{
  "arch": "convnext",
  "model": "sound classifier",
  "dataset": "notes from a synthesiser with random patches",
  "train_examples": 78125,
  "gain_aug_db": 10,
  "time_shift_ms": 50,
  "n_mels": 64,
  "hop_length": 160,
  "input": "log_mel",
  "spec_augment": false,
  "win_length": 512,
  "targets": ["pitch class"],
  "num_classes": 12,
  "isotropic": false,
  "norm": "layernorm",
  "hidden_act": "quick_gelu",
  "mlp_ratio": 3,
  "inner_norm": false,
  "patch_size": [4, 4],
  "conv_stem": true,
  "depths": [5, 5, 5],
  "widths": [64, 128, 256],
  "kernel_size": 5,
  "loss": "binary_cross_entropy",
  "init": "trunc_normal_002",
  "residual_init": "zero_last",
  "optimizer": "muon",
  "muon_scale": "original",
  "learning_rate": 0.022,
  "momentum": 0.95,
  "nesterov": false,
  "orthogonalizer": "polar_express",
  "adamw_lr_other_params": 0.00093,
  "max_grad_norm": 0.5,
  "max_steps": 23300,
  "batch_size": 384,
  "epochs": 114.5,
  "lr_schedule": "cosine_restarts",
  "final_lr_fraction": 0.1,
  "warmup_steps": 460,
  "weight_decay": 0.006,
  "adamw_weight_decay_other_params": 0
}
Rows from block 8 of a small sound classifier, named by matrix and row number. Rows with one number belong to one neuron. Each number is 500 + 25 x the weight over its row's rms, rounded and kept within 0 to 999. All counts start at 0. Numbers have three digits each.
After each neuron's rows are labels from the 100 clips, of 14848, where the neuron reaches its highest value: "strongest on" is what is common among them. Only what is clearly more common there than usual is listed. The data: notes from a synthesiser with random patches.
# fc1: MLP up (model.blocks.8.mlp.fc1.weight, 384x128), inputs 64-127
# fc2: MLP down (model.blocks.8.mlp.fc2.weight, 128x384, transposed), outputs 64-127

fc1.368:505503480519495497511551504544479459476507472492475510501500443547498537472471512470490521523559526534504516478509484471482502500498523505512516502524483454498488536492500526533544505493457496
fc2.368:500476547492494449509522506514507505549458492479495482511535452513504474501513505506569534495522515534498480495495470470492489499522494461495554507467520489499478499525498478513514550507482522
strongest on: pitch class: C#

fc1.330:503536499474515483480487510480513492450466499509485498548496528507491527462494519553503517478529500481520501471513451471467492499509544490503478498466516523515530447484473505479476482510474507
fc2.330:506510525523497474528489505487531497513460511491482490501506482498506532542509512477560514475557478510506480519477485534456479433504536504501464449454498486497462472475504481472478500507491492
strongest on: pitch class: A#; triangle; pitch class: C#

fc1.84:473474591491523513501482492495513493512511509563506504475537484513472505500497500542475483489502544504479465490516508475499488515471518463506526474495503482506532490495476519475534507499515467
fc2.84:468493529522501504496487504496513477464541454515463525475557470485543497482509458511466572522515500525506495523493546498464497544532467495500508484481505476556509493499523525489503507482409491
strongest on: pitch class: B; hard sync

fc1.383:506494534483455524481492500466501466527522504494542480506476496532525554487483501504538489522489501491488498477426484482513518447482535479512519484481506511484513506518456442513499480505503531
fc2.383:499529546459540521474491473527489551472526472525563565501538512486461509493489505534476521477519485485486502532489509501525504531483525527508556513486507517523515498516521508498515499501475539
strongest on: drive; pitch class: D#; hard sync

fc1.345:499524468487471464501516492493505531476524533485511502479524494480493537479481494450481473495540458527513546475471491495562508511513501462484503479474490475521490467487504479508511507459532544
fc2.345:479537507490475532482498524452503512555477461476513478502475518507513519487510491519474527466511499529509498510481491463574507444457513469477461498501528491530500457456503471504454500435526493
strongest on: pitch class: D#; hard sync; pitch class: A#

fc1.162:500520501537457490485500509440488535514511496515504519482522527511485560491512519487528537503526473494498471517473441505471505535469513458480515520509468469513484508475513472473510509528542508
fc2.162:508512440454546445511475492473485528501497494458487535501466526491504519502527502520457524504539484541511530536487521493519497478473485455510465543532519545467497492478519516476525442521489502
strongest on: pitch class: C; square; pitch class: G; triangle

fc1.100:503499502545468519514497468504497476483500523489507468526522489519496505508522476463481474538528506497510551520517499479565470538501477497511493470570482481464512540516480527493480521511527464
fc2.100:511476513495538500485477497489503495515434483489538533520520491462489514495533568473514515495501491516505475485507556490518496452513540509523502479501474490501548510491498456505469489461466510
strongest on: inharmonic FM

fc1.61:515494511458508568464487488493466538514503476501490486505509509565468489486514467513497508480454470507533511543508489506550443480506485521514476494522468460479502486526520494480499515492508460
fc2.61:450505488470532505475484493507467535501520484465480541491509486508493474517499489464491498483535490475472434476485494496479478501506479508496481505500547498476538526502483497472544476480449528
strongest on: pitch class: B; square; pitch class: G; pitch class: F

fc1.357:506507523473507492498527529549534490530497525492518482506482478510478497496494446473481523497509504509527524499463488458527470529509516508456521499462499504516494495518510547525505497482483515
fc2.357:514508456516483510527560522488495467500514471482540509495492492547467558469495490506532504488488499471539463479538479530513522422529487493483483464513496460505508494502428564494529536507479502
strongest on: pitch class: D#

fc1.195:507485458490494541495536510541509501501498436491478494510488509468502496493574453473506547523522547441520502530519478498471501519511483515510510522497464492534478516495472558492491498521496473
fc2.195:546500506491497501487483460473481519474510535470515543490520498500449499543533518473546517496528470502521523475475484489469496522491534474492492518516525503462496519485473509527524491462521468
strongest on: echo; glide; pitch class: D

fc1.110:524503514552438517500512532517462512492520464493479481537471519517501484472496509486488491462481502501496480483484486513542517473467501545519489508481475473528488458500515540503519485484529537
fc2.110:472479546522478480526546467498497484527455518529499476518497512496504449448529483490508454523511508531502532512495480492500497479514536525517522528533483493526512477506501496509480454509493496
strongest on: pitch class: A; pitch class: G#

fc1.198:505496547528511433464459508520510464477501499479503550449493487487511522509541489517487488527518501488509503488471504501452471512504484476499511498465497483492510498486505518488507444497519498
fc2.198:510425527441511498449502486490484491530498495532478516490538507525490549488547467496524498515459500500520497497493522489511489515514484486537530443479527509534497552510494507503473458503481481
strongest on: pitch class: E; triangle; square; pitch class: B

fc1.103:465476491503522540461500462458490495478523481519514490522495470502478523531529520528477527501548514522507568530481505512532455482471517535499434496505502507477527520510515484517516483519479511
fc2.103:510489468485501492471500508501475531504521532476510494464526559528501496570512516480534474460494501514516483465500496459533480512457474481497486479539536497492475539465522493529452522521528499
strongest on: pitch class: B; pitch class: C#

fc1.68:466508529515494490500503495498491505485523471516478509456512512533490480531500490541521451546529542473509470480485497518549460458478450482503479494522528507522502473480545509481493492504494497
fc2.68:504483499471535525486472464455514514481538485528508482523530511464490480505494472543453474505479505526491513530462488545455479519494488508546510521488483474529466483487456467502447517503522460
strongest on: pitch class: G

fc1.246:516519515517524513500486506496519506463502486495466525495417457512505483579490481522500494497472564493527582493514479438507539534509544520496535495521520500472515472556475498479483528480486499
fc2.246:469506501511502488510522503492465530513465503513487500511486520539459474523485509464476507502504515499490510530510549497527525493477472426445523485494513525490469517439481451576521509490470532
strongest on: pitch class: A

fc1.27:508519505504477488507476485488536494469507487500517502501503486488525525528516475519516517512512481511509518485506486486530491496511479435521448508479481546472525499496497484476447526515518535
fc2.27:536476500481526503453464466496451480500473472475520476510492534518503507511499525490519460526506462460497493499530527528479458506504511530516487506474462478488538510485491472475549496528464547
strongest on: pitch class: F; pitch class: G#

fc1.139:529515485453466499505510485493513531481500544450486534499519476477484519493491484502499498489520492520488489486547481506503482494516541457485502505525519478484453480512473512465500501488490555
fc2.139:493547481512481503477488534518481477502445510517514473507438485544532474502494489554503501474539561474527525511534491521503498467490502490554509439515483493514467445523510516494490491510490486
strongest on: pitch class: C; hard sync

fc1.283:514477507502483469528478481486520476497488496510500499539477473508462496475549503514516469487505559500523459498516513467526510526477452502487489489530490509503494512527532505484532502521490510
fc2.283:523484485508498517493522494521495510524495485531497548476503486462535480538503479496535554531571521481487498529513479520494544491518524530542466524519489461465512493512539525471521505475485529
strongest on: pitch class: A#; glide

fc1.378:527477465504514504487534502476522511489507525537539497508505462495542487468492487466496484546485509507532487480533508504518532543499488495507467521532504523494462529541523523511512492442494520
fc2.378:473522468513513503494494528459488531525493489469454533510463509496501506579487489509523508478502464498506522522445516529504514553459526539500506528541498495478530501509494554480505518482515461
strongest on: pitch class: D#; square

fc1.7:540479423490518491502521500518505523493485502528517496471529503493531524507519451494496506519484514364505561431514487505479514492496489507499517490535504504485523491508525505533482526531499502
fc2.7:468482641536487478493497483506529519497432504472494557476484473516424512490506520531535487478487482478464511426516477474496481519504525508525477511497501516499501513473519490508497536520525482
strongest on: glide

fc1.156:498480487500540538526487491471498483491458509464462476508511479501518493495496520535519511464519454485481496514489500540521504449492501489545521470514525482537497532537509516517510514565468498
fc2.156:505472483477514529461459493495495502486499505423541519482497493511461529517490533534493530488524514521522491462513532512555486508510522477558509541518459570497511521464538510464482512478499531
strongest on: pitch class: G#; hard sync

fc1.137:463489510486492481509501520571506502527518545458469486475525513473487477478494490532505488502535488496548485505511551457543488467500441507523485485502534477511501500514538543516462487481495504
fc2.137:530503511542481505502521523506479500510486482521533453499488513545489502517507516534518440510485533473533509520498494529482491520538486554500513499471513511501486494509473480501507501514487467
strongest on: pitch class: G; hard sync

fc1.277:470487540496483470486484488517497502491525467487471528488479457502494499500534509508544489476484537476500484496516487499501479489487443500466548478463522473531459519476460467483479507526559502
fc2.277:489514462510536459463484512520520452520548451477464467505532514497515442521514498506458526456533474528505487525512505477513537484493485519527501491529506489494480507501465499534478496491527532
strongest on: bass register; pitch class: A; hard sync

fc1.358:500506487507468462450504524512487501505508466438543510538514450546531464518515497496543487515471475498488509482518503478494475511484464516485506495447485489497482510498482488516492501515417524
fc2.358:516485486548533497529514464503515483556523505548500552493491526483512447479553502476501488477497521516469491556484507477461483532499524472474520496557525499531504505463500507503494449506536509
strongest on: pitch class: G; hard sync; pitch class: G#

fc1.147:522545498482424527519447485515480498528525518452475521497473534531515505509519498497547510540487505444546473480458524502480491491499459528515507496502530488504482495447506513532504453498463492
fc2.147:531487458524519472501505503479541474477497528464481456546539461517491497537506512485529502494496517527464552518516551463479487550498466537541452483485538492532493454504523529481489520532449491
strongest on: glide; pitch class: G

fc1.210:447495505481517495523502491527501529473478501489521534483466486487494508486502458485508517527493513561521549512480522555500441487460483499515484480530517526529509512482478474495469471498494459
fc2.210:505485508504471467515519510515520511431492547503516484521523488495499474483489445500513462505513527541507506478503493455535479539501520527454498519527484458493509482499510489460527520511492580
strongest on: pitch class: F; hard sync

fc1.212:470497503497510513478466495521536507552534494476544454502475432478498558517504469464499475537498506497521456519538485477497477473488504484479451474479471498517531514483505492512491528549486524
fc2.212:476457472528475533477488512479527517520552504520465473485485477475490472467490511514516543526495508520457527489491496535461507509524463521495499498524454510525475496509479499513458525470462484
strongest on: pitch class: F; pitch class: G#

fc1.90:529529485463476475526504485527484500480493508481503478499549474465501467525483499498485513479515494512507496466516447490519546433509499500513462533464465480545491478493496497483496503499539531
fc2.90:480470507515486549449479475521560500500455503465462487485486521466472475479516524490529497502526502476522492506524488480543483450471481491494492509490507486508446530501488515461527475533499537
strongest on: inharmonic FM; pitch class: G#

fc1.55:450463504480488522450463492487486499546502523533498543480477509493535528440541535499504542530516453520563505510523504482524521472511474494527506461491458481514526518533453491533512526508471473
fc2.55:493500533508496495502519466484490516473491485545456473531487515501476503489518473523474513479536477481489545514496487533472478493545520514490472474457541497489489509492486527463482521485497507
strongest on: pitch class: C#; hard sync; oscillator: detuned saws

fc1.35:480468472481519487495519513496473461494509468506519500543507526565524536503511491508496497536488473481507475501509505484509516456548455523543479475491495486506491499475430492490495525455517543
fc2.35:497486488503475502481533483535474469481481479464452493526499498490506516512509483500478502478542553503440474535462480576495537555508495470527493527519528458479495460507516511533447492501489489
strongest on: pitch class: C#; pitch class: G; hard sync

fc1.271:472484517527514500533512472477491513522467539536510533526523491509492446500506470504498500554527520487476529496498514495507484561531501530520502551523517523519466507524488524485476468464489509
fc2.271:483515494483458502533483529437483502512443499467510514468531517501519537493516496464508517466485562498483470536475523501511537518467504548491536495521563492514509506514483492464478527501518506
strongest on: pitch class: C; square; triangle

fc1.178:526481514498482441498517542475521516508502487516481515530544518532559487520536484506503504506515486509512491474513502503511510543480528528471511519500493504484523516454528481508473512484507497
fc2.178:517514477542515537456552466478495512517506487472497503524487473452511559508494538507496516483507502507488495487530490474508507488519506501486519525486522523517541479504506478531487432487516494
strongest on: pitch class: F

fc1.87:516482522471470508500506484492509442486514449509502520555512511495477516534481523487499535521481512465476501500509471455513538524518506504529477514539516501526493509506535460489464469519489479
fc2.87:495412520454506522499526454530576467489497531516494489483495500542545538498487456500487510512508482505439451473515485519458489453494489475517530468493549514481501546533539502495519506515501480
strongest on: pitch class: D#; pitch class: D; triangle; square

fc1.318:501542492497452494505498537486527483549500516484511508515525500478515514463493493498554485556522542514492532474505487507500535471533512501494563467473467497495499498516419521487498489471498519
fc2.318:486503563492491495508506520490542482513521514483503491529496510475538457518512466491492516481480454460517519536499506509466451501565489476469504505475510482485481484515483476536514533490474500
strongest on: pitch class: G#

fc1.337:519490462495503526510517458457514500454515567558508502498437505507463491545501490503496506497448496517498501501501501547499486561556511478498489504466508470519525458512516476504514490480466468
fc2.337:521525517484532520463526482483462481516503565476499497518488454541511525497478465470475515502517525516544508479504506515495498479539502499530518441522488515541499461493495510492470525491515515
strongest on: pitch class: C; triangle; square

fc1.209:501481487512499496542499526485527519495556466516483498521515510467511495505513475431480519504488530518577470474504522516524508481490484483496502490484456521530480508478478462515517481506474525
fc2.209:499504470478523519498514550458537507520490529505512482524523464520506498501475542507503487529509522478473480448469553504507511480528487484488476434466490511495468507540484483488526515508485460
strongest on: bass register; pitch class: G#

fc1.208:508548492544472511514445506518521461421483530514496515488509524538572464522516502481515469491539528490496482492525498486487563476490508467495510542484506557482487505495464503500481501499496490
fc2.208:514459513550464487468507518511487525480526514504515499525509493506552524501514466519504494510520448475519472512519496503500551492457528515528513517521449505494517495441544524511534475574535489
strongest on: inharmonic FM; pitch class: G#

fc1.28:530455484488526505460504496534505465504488516478448475510527467488510497519451537500533514491512539496483555501498486454510528514520522513456479480483503489497492500491485481495488497520484520
fc2.28:491512504519515503515527464473506467505519508537485493520449477541490521515497498487504530429512493480510488502514549509515481476519472483484435500536551515508501492523458488498507473492522477
strongest on: pitch class: C#

fc1.292:466491469468433503530505495493482492509540531530505486518512490452485502532472516464485523480519516524502501511522504525486509507529535485529484510531476477481520516476499484484477496472435476
fc2.292:521521508529504490533557542500520533475484492455522473502443458496462512512499488462538542499493516522476507530496517494478524513494514484489518496502467513511529498506487491475527489494444514
strongest on: pitch class: G; hard sync; pitch class: C

fc1.235:522532498497507548503530477526550488495516457536486486488525516478520507484519542466522482519423482504502473524500518524488493510522547449489514517511517464507471478505521463516523500509523511
fc2.235:512505548518504472523566518528509483504457506529496533502508484473497519491496484509592495477505566515484515511499532460513503504463500481485504476495491526522502538485489499505482568521475499
strongest on: pitch class: D

fc1.356:482516488479491477524504516496508463484520490498495455494510467471510507538464508492518464461500464529526524511511483508497518536518516487510476508536538504477493493515480476552522503460512498
fc2.356:499503505494488435483515481485490505507488496480445498484524450535533473555510463498457495455485501481498469498530471482485479500530473483486491503439511529542529458512513503450502487508540485
strongest on: pitch class: C#; hard sync; oscillator: detuned saws

fc1.183:526499493520491509462515473481515476521485481447490455514497480552497486487490485471483513509494472471489506531513486506523481483498485513502515489515521559478478442455519495446487455493512485
fc2.183:501508500467493491518493471489503474485525470535500485510487485503473499511479495474470492466546514475510504493502459556501457461468522498466520518427481489491493510497482496452498509514543471
strongest on: pitch class: F; square

fc1.80:538490501492490483474482507489496517537499508514532496522483563502525483464505505462519493540466464475504475527473483457515471555510528479466482510490525504499485487415537467515454464467508577
fc2.80:487510516508476520486517521486522458525506496497518530514559491465498498497507512471481501444460510490536503507493537503476491516481497467517484513527498477481479473479481497497515504479496548
strongest on: pitch class: E

fc1.104:525515495476492506533502511547520462510514460476486511521489476500508507494496511537476508508526472506460521478505500500498502492464493469535527483498504481505514506522499481493475502508516473
fc2.104:490542540488498530515460515500522491513482491452502490487515492502457501498511547523509522504487488480563479486479514533500486500512570488501525463479500485503499480453500510531514512484468489
strongest on: pitch class: D#; saw

fc1.289:503509500469496510535489467511492493551507530462522485481466466520511538493519512462515517469503488484476486505488496530478541547484498489512484488479532505520478468529482454504490486468514483
fc2.289:477520459510550484490478486497452502498474491475514486503518537527530506512523519488507424485511476486520537514477549469492541480506486502523506477505464483503507498515457480490489489513509522
strongest on: pitch class: E

fc1.153:475509493544527560477524468464540491511493554532518484481536529533487526488511512477492503580460553500505526507514490477494551518503459475500504522491496516480515488455503492483514496487545473
fc2.153:476504531470499526530518477486543519463482469504487531486517450488459458509476472475503476517528485487467516520491488484523547504570516523512498509544477533477504477508462488481500509542525514
strongest on: pitch class: A#; triangle

fc1.57:444538534499503480516485519523489528535497533501503518457491541466484543500515515532505461497433488527519497492502508541498502470517483513524497496440491469489491478534483500508524471514535510
fc2.57:531578499521490468488488513541553478519534506514510515517500469492496460516505509513493490506481515462528471469493469490491508504508530477437485466543501494558449475489495479513487469481471517
strongest on: pitch class: C#

fc1.113:457548519494468504498435455512500462479508551518488527494520492544520481530503481488494483497528508485474487481515503504508516456490495483468518483472508550495498497491506510526462488495540470
fc2.113:489483502529486514510506486471480526520571492500464484501523467465507503509498484509528500486527516495528530503570531532497525523504528495514495552486469475510520470526486530523499509493508486
strongest on: drive; pitch class: G#

fc1.263:476529498482426488523523540516510508555479515513479508512491533474509525454438459483484503512521500495463525476521524505533537495480512470488493549470495485493478465480487467516496470519555493
fc2.263:464506507526540525542485527466526529490550476482546517496446469486495491466476468465492496512472527531503566497469494491512538489486488504516495560515479510514542521484530463492518513503502478
strongest on: pitch class: A#

fc1.268:513511517494518507498511492546485522485495484434502476523497515565515533488508515490512504473505508512520501507524491502510517496493521473499540471521512482514498487468499529479491504489504540
fc2.268:538519525478501473527511509529523513528498466550455562522484537469559473532551443500480519510504459499465477517514504498540521516458504494511520491510517511509480495487519501471480491496475515
strongest on: pitch class: A#

fc1.150:457528526484470483514503475528514509510483509478508491512482504524499459544480486474481497521519488520492476464481455508519477514493494481440501542541506518463522501488524472495477497533511490
fc2.150:452487452509484506493543474495502462466514502492535482542515490507515513483491484533542465512478502451555476519516487520508523490491527497452481468445516521477493525481521530542488483480476536
strongest on: pitch class: D; vibrato; pitch class: C#

fc1.300:513502512498474493494521504487514493495480465444469515549511503519494517534439498498514474477505522486518484484492487484442517512469511492479529452541525507493534472478516424491522511499467527
fc2.300:470456499517513495542547482544518490515485472533503529475517484498509532539465505536483543478496542516522476499497530541485502466465501487472526480508498502514501492502549503506521502512482521
strongest on: pitch class: A#; pitch class: E; triangle

fc1.135:500455525514506503516477472531513509534489461550532472490498488491512518531533501500505478459503487552538448537464512517470443526491527504485496486526469463566517506488496479506507475467483520
fc2.135:512509463492552519465475473518537504529530498514552487450502538473530491506476494477456500520535505472535474544540474510506490483497473469492509477482445491498488469478547512444489477487495490
strongest on: pitch class: B

fc1.374:538529492467483504525553469481497477469509488489526513509453480473458533497549513508499539465524457480476525500490488486536448486494537542506473512487479528506464487505495510506512492503509516
fc2.374:533500444495506471520485505487521535510474514514492499479508480497567517487449503525493454511513498475510485480516465503500481466489499501489502510544486499503504491527465494488477506478518447
strongest on: pitch class: A

fc1.379:540482477512517477491496511499530508470488490523513513470521488462522509474492455502500482499474508417523535448555458489516467531520491513522458516460516510510475486518507520517493484488510501
fc2.379:455516595474485500529486497508498452525486495467470535493519481487485459489543554504485473459492472458526479476504497526492540507535504513499522500527492516491513530496473517463515487536539486
strongest on: glide

fc1.129:475454528497516495487575487486492485523490569502522528450500451526482484477561490489519548482482489465465521488484450488522551482520521489466450516492504492518461524518454506516490491507499485
fc2.129:514498488532535485450499522497459552537494503498495533470494514510529481520474463480505483504473448510526489515509546499511492530510500479507494484519470521454508497527555534496479494464521561
strongest on: pitch class: A; pitch class: C; detuned saws

fc1.120:463484432472491500499512471508539489539519485548466505523530475484507477529499484497515510510489521417488529476520496509501482514491492489539513537522490523523500498525542468486506483498481477
fc2.120:472488583498496536511492532491516537481464491492491531537507500456470482502496526486515481491495473490508518464500503512506515508503516532488505500521570482480473532489531496536478541501498459
strongest on: glide; hard sync

fc1.117:493528491480531455515484554486525548544466503450521488496470461496509501517455505531512480490511515508517487459505485538504527482497468468496483523466511483522519514514467522548472501515495523
fc2.117:460508465518440518478481489511535501475511519430500494541463485517472458500529484495499502481563473495507540483533482524537559510464505469505536521511520485480462507515501499521516472490508477
strongest on: pitch class: A; detuned saws

fc1.24:496469519443526507512483526500522503472529488532486522496490439431511471533489476456491524528498470488530516501512510479492497536485469504530505501498517502491479489472512502460472443496457493
fc2.24:527488469535488538546526539492497512496509466502532520503512540518499511499534467488548528469485494537542528503498510555508537511460488496497475479510493421456550491453534528507506454493504512
strongest on: pitch class: D

fc1.350:485474520461481497470482467505516521509512523467479514497431487467497498480509495555489486541514512512548562473470499465520495502493568514532503490481495475517496441503460476504506497508483507
fc2.350:546510511536481532554543515476499469481497502538469489475521480493487490511485492505477492526502498483535517488516529452499499450501539489493502478485539490477485521525465525516518498479507524
strongest on: pitch class: C; saw

fc1.53:474512503520497494481548506508496487478492481504477475518536443496484505470511522447515533467503482519487530530470497523537527535538507517502532501498483464486483520522500547508492469495504497
fc2.53:480443528476485453494485523495509452470526452504511530478489491477483483501498490503438469504493471495493522550532500487482506476505539510497463494499516529506470574529480503507523524521480462
strongest on: pitch class: G#; bass register; hard sync

fc1.52:523514521517473533443547489531480508527496492516519486492514523488485534472582509507478512471426496474504534541504459512492481497476513501471499493513487516504527511502474491495510510577483505
fc2.52:495532504505483514477495535485518500496540479483450475471542511535487467492524520458476491516464497529518540486526528527501519526556486493516548536521465527485457499474489500508505463515483467
strongest on: pitch class: D; detuned saws

fc1.303:493531493502478512462513518509495514483504484485504480516508529495473491450502491477507475516490441535467462477491490534491508490502470532459518521515505501496557492505504505552554560468493476
fc2.303:513524505507467509531540469494482476507509491493498483485519494475450506504465535487487484509483503495489436440524457510514491490518499524518467491514533485468500460533484516484542442544509501
strongest on: pitch class: B; triangle

fc1.101:457520502519509468493484585491477482504472507498488469508506452491497504508510537486521487515482503499484519460506506537452465486485491515477463530498535463519481505506498495530496472502468494
fc2.101:488496479491488491504445493467504535525494559511482485492502554498477551527539542504508508529506487510462522482475482467470516503503536476456496555496503505486454489515471524508488509521474512
strongest on: pitch class: F; hard sync; pitch class: C#

fc1.296:518534492497485443509515522517506527483523458496545490494499535510482472547471541522510510493503497468571482530531426515528499471496509500500486516482485511526518470504500522491511514533524500
fc2.296:474451518487522490437507464465494463458491516524489486482485517524482461503507464466554498500532547486521491508495512513517523493481502470507500470488489468484487506466516464495497450472470513
strongest on: pitch class: A; detuned saws

fc1.167:496514510498517490545507492505487462506503483463499528547514565508489496465508528508473499543502481494505516475470534430477470495456523506545498512517476503476478506469528501497480493511518497
fc2.167:512512502472499488492530498527529457520509472553515460503498479539534528477526477458577502481563487508453494490505510464457485524500515491486494514465533538477522514510502496534530491486509493
strongest on: pitch class: F; pitch class: D#

fc1.38:510509529503474461510505454440517488490511492427511492517491540512507530529501509489496512501554539523453482483513492533509468574503494463557494494512505521540520495456451504487510520474522484
fc2.38:466510519456470515498487536510464454476525536496483454516491463510498459502509495484503472494488482471516498506522516508486558471520547509487490467473483493494485525514509501465471478478526507
strongest on: pitch class: G#; bass register

fc1.323:500506497466540481528504496527457495549520504471526484494466526512503462527532491522477545502499501517490517511528476433540462477486508516501466508485477510480509503496452487544492459505513501
fc2.323:478472473494532490491493497532492501519455503511546513500511511496500500520492506514498482511528482543507491489475476520508472521543525529547532474474486565443446516526487517544487471560502471
strongest on: pitch class: A; detuned saws; pitch class: G#

fc1.119:522465523552526503540548508496488476523489544501538467469473523498496498502487507472458525443507526473487481514540491478517535477511477534473484476481502518522515478507464461502503520485439503
fc2.119:496524455491491474559532527545501452498506520505536472492505501514479430472503515498545524520490497478505503514469508434478497499501536454499517510517509512552512503473477515475470495506537513
strongest on: bass register; pitch class: G#; detuned saws

fc1.376:505475519509414500484480463521524471501519534485521489504482467528469513475451508503510473532484520522540506510540477502482491499479517453535462501471475523512510467499489494510504522526528470
fc2.376:514509531526543503510506461488488460479471498481502492501500478506502518474520497496531509520493490441491524493453459491533517481532486507498569480523504557520485519510456462496535534503481503
strongest on: pitch class: A#; triangle

fc1.48:464489474528514460540504502464487530496497522476507491512485447461459499495550479497502479520495507506483481455503523488538500540530496507462501536537515518484466479508478520504488499515503526
fc2.48:492494522499507526529489568532506513510458505504524495501480517505496505516522538477499459476516491498446498497501504531506528477501529505503525489537578505506498462510539496526497526493529472
strongest on: pitch class: C; pitch class: G#

fc1.288:491490517525521504524512550469506473480509560529492522486476500524502522496482487489512506517518508500499490500511516512507491442517534522489515492468464534499451474482489518468515517477496497
fc2.288:490509502547499508513526498501433469534484437525514513516504495534580496493450494518470517483500526526499520469463483493516467455507528508486456516496522483468487506527493510469537484487538512
strongest on: pitch class: C; detuned saws

fc1.266:475547477474481511463516477504518498441514546486483525440525470509466535521493480470534453506492513482543513523455509504509505458477471534481462493534491512472553503473514520492490487442493504
fc2.266:503507534485504494501491542552503519533497536489514443499535523527487527505481511504484487510524477450508488528549523488480530516525465477507467485515486483459495475463510493489469499490520512
strongest on: bass register; pitch class: A; square

fc1.143:485515479483531514510502513502497460474515473528461498461500517509521498445497501459472535528496495515547490482481471487498488509480509492473538535505522508499453486463522478567451477492493553
fc2.143:550488510497490501491500474544494510468488491501517493487549444515481514452541519485489503525534495487561494517539520482498508514506506510493527504507526525508506507533502497511520509502498499
strongest on: pitch class: G#